Weights of a small sound classifier: norm layernorm.
Rows from block 9 of a small sound classifier, named by matrix and row number. Rows with one number belong to one neuron. Each number is 128 + 24 x the weight over its row's rms, rounded and kept within 0 to 255. All counts start at 0. Numbers have three digits each.
After each neuron's rows are labels from the 100 clips, of 14848, where the neuron reaches its highest value: "top examples" is what is common among them; "peak on" is the class under the peak. Only what is clearly more common there than usual is listed. The data: synthesised sound scenes: up to three everyday sounds over a background. In brackets: how many of the 100.
# fc1: MLP up (model.blocks.9.mlp.fc1.weight, 768x192), inputs 96-191
# fc2: MLP down (model.blocks.9.mlp.fc2.weight, 192x768, transposed), outputs 96-191

fc1.743:165083107102115134143114084096141099152135165085147144147154091103092150113078075147128145077108105120144154123180106096132143146177129129137107112123145161154151146128133160117089126133131099087140135121126085082109115139109156129112156114098113152140151121125155127136158144172108130114
fc2.743:145140174121171120137145100155137078130102093109094137172148120152089143137095164139127140120146163133088085145131113136118153098121130143107164113141094149105119105143107153152076109139140095115063141105149124097136106122113130146134125070132136125082154140098121109134133150124127154131
top examples: speech (56); first sound: speech (52); meowing (36); first sound: meowing (36)
peak on: speech (51); meowing (35)

fc1.667:187116096098112084096157117153139109129136177149118142146096132149129076141117153105150120139123102121131145171166163130157173167180145083165121166111161131156115116117201144124134103133126134173153117112132105122143110126121154139146091118124148128151121119128094129122150138104120089094
fc2.667:172056136088127128122125123159151124151123138101142111077094124110126133148131149121102151143119125148139122131136123132102105107102139133133151131117072144111160137145145146096134121081124156146091124133114147051112133109111187127124136144130134134118101134134120147129150150131181109139
top examples: ball bouncing (94); first sound: ball bouncing (90)
peak on: ball bouncing (55)

fc1.758:154130101130140101139138115122175127152123116108101125141125139124119158161114094097123127103118155164119142154106100100131136148162124135148115174130096137142122133163141119087144116141155107159104119123144145141120153099056147065151118145148140113144115122113133106161164107153100121158
fc2.758:108126144121099101134128103161147119178100133100112156159137136153124097113108186165122112116156175168124129165089147095128147143116130110138104126153140124121106135159171112093087118108154134106072155127143171135136131124099094120107134154132144093125134121181114154122117148134137106142
top examples: ball bouncing (100); first sound: ball bouncing (99)
peak on: ball bouncing (33)

fc1.317:086142137129142086124112148093136110141098124147134106128167123103128152132123155117086112133129154135140154170114125099090086131148135106070082168132122109094132152107124154079108113125110084155146095103091123143076175125114096084116110119138133115129149136148131102145107104151110183144
fc2.317:149128153146056127173132134165143146157160093167080108117098130131148111120126144128130095145126129053142095148113141099111129136112152121136103096123136135111145164147120136127177155111133123132086137134123125134104131110167089150091103139126143134116123086107117137131100120125146111071
top examples: ball bouncing (97); first sound: ball bouncing (94)
peak on: ball bouncing (34)

fc1.401:149145157121097134119151161142189105168149082180124152115136098122125128121130135164133114145162130128190152142133120151145096139086174139121131115099130099136147130107165083106146116147142133152128097152137107125126143124106116101101150126126096189156072137144123102092082130134138094125
fc2.401:106103178141140100130109171130187101148153138110136119125140116081165131126180145125107137157166124166160094109131097087120159159125116119146147140133138139133102097107088116134125102129156124125139174075154122136168120127090121118175144180182164110116175121124130140138125146114127145153
top examples: speech (100); first sound: speech (95)
peak on: speech (81)

fc1.391:120150124124115087119099117126127117134111102143151131126151124130138152116121137120118114118152150122136119126129149111137129102112114159166140162102093138160156174094103111092156153096069135120131143112122138110152109141165133114140140125130132153071153099123118109124087135166143092099
fc2.391:143132167131144069124140100147150155185147162102140134126121143158116119116123102121148112109121117138108081101134110097167147110119153113148145109081112141143179125137154103149088120131212142106108103130145163111137112092128131191145104129113122118137066116104108165125099119182114085139
top examples: speech (40)
peak on: speech (36)

fc1.694:117134103111134118144157168089128111125156143153104107150115100107123087131116127143127131136058157165132188112117115154113115153095155131113117147075158138152128104144150111126128109130168109160118105140111102115165110131119149105100117149146150112140150114124122118111148111096142066171
fc2.694:124112143120144193150121141153110173159163138179126097140134151146159108138120126166142081141155145095161116116144131129098121130143122112126137127118096106123128144141096125147144128139101114156135101103146160131187129100097141149139149119149150130127107152131114114139173119131119149179
top examples: speech (73); first sound: speech (69); number of sounds: 2 (69)
peak on: speech (49)

fc1.652:122129146120094099102167138065122123125106103145075116127096124107159100126129105109157127129156082168126132128117107092134141151121159120147103136133122099130091128152111144116119142129129113165149143113140124169123152123076100106104133136109105081141099087118109130120166137128106086111
fc2.652:133109097126050103108163121125132142145126116090107138154100113125123146133168161132103112093081131112120120169134153123115146153087153102144151141159132122136133148113178125155131119143087136116136091145151144148143120116130113145148134126112105179169175115110118134113106125162132133136
top examples: ball bouncing (71); first sound: ball bouncing (67)
peak on: ball bouncing (40)

fc1.557:127143174146144130133110096120087153129117118108119142155115129159123088168111121142134115159126127136095141167121102144149120135118127137129105177139094122154141116149058160123126107149107101173141090142113105133144120123077161088152101153120162150121141112148113126108127114129167120119
fc2.557:150124142115161065076111126168129119113129115128127135161111115155126142113087115119121065107126092127113112134142136103112125124095090168132092137134172145158102109151169154138161111127121116142154173119127145176171138122123171143119108115125151111135165105111123156142113166111161122141
top examples: ball bouncing (91); first sound: ball bouncing (85)
peak on: ball bouncing (54)

fc1.211:161137134109134172156131132156130146147158106147106117054148102158123109160167129119109119142150102104165098128118157117135111113155149122133098162121127148169153126080144135114167115102134114125140129134155135135140126155121103113118152094115134149096145145120127115123164103147136095087
fc2.211:160080119115153177133115067089133116120137095098097176147132132151140094151140112149124143133162150175147136138172114107142147126122123065156090100113108136149108151131149141084134117138158122104145118144129139124145116119101139132167168159171103111133092131138065106142124154193110135115
top examples: speech (100); first sound: speech (93)
peak on: speech (88)

fc1.590:130112142086164152106184101105125164123136110148105154121121122124071141121143123166139144144155129113098139152154151058143111137061163101133087113137155140196131145133101122103159123146095094133124128143136107122143076089143051080078102081124123147146135182150147147102108163112120123154
fc2.590:131110110127105139128128161138127074158139121121079140105120123122117111130160137135133155135147116161115117106171098125138112128102133132104147084122126133150102147120135168136126098089184126121141099118118167131113148131141122116166115133173103134114135111083150096139143121133113179127
top examples: speech (79); first sound: speech (78)
peak on: speech (75)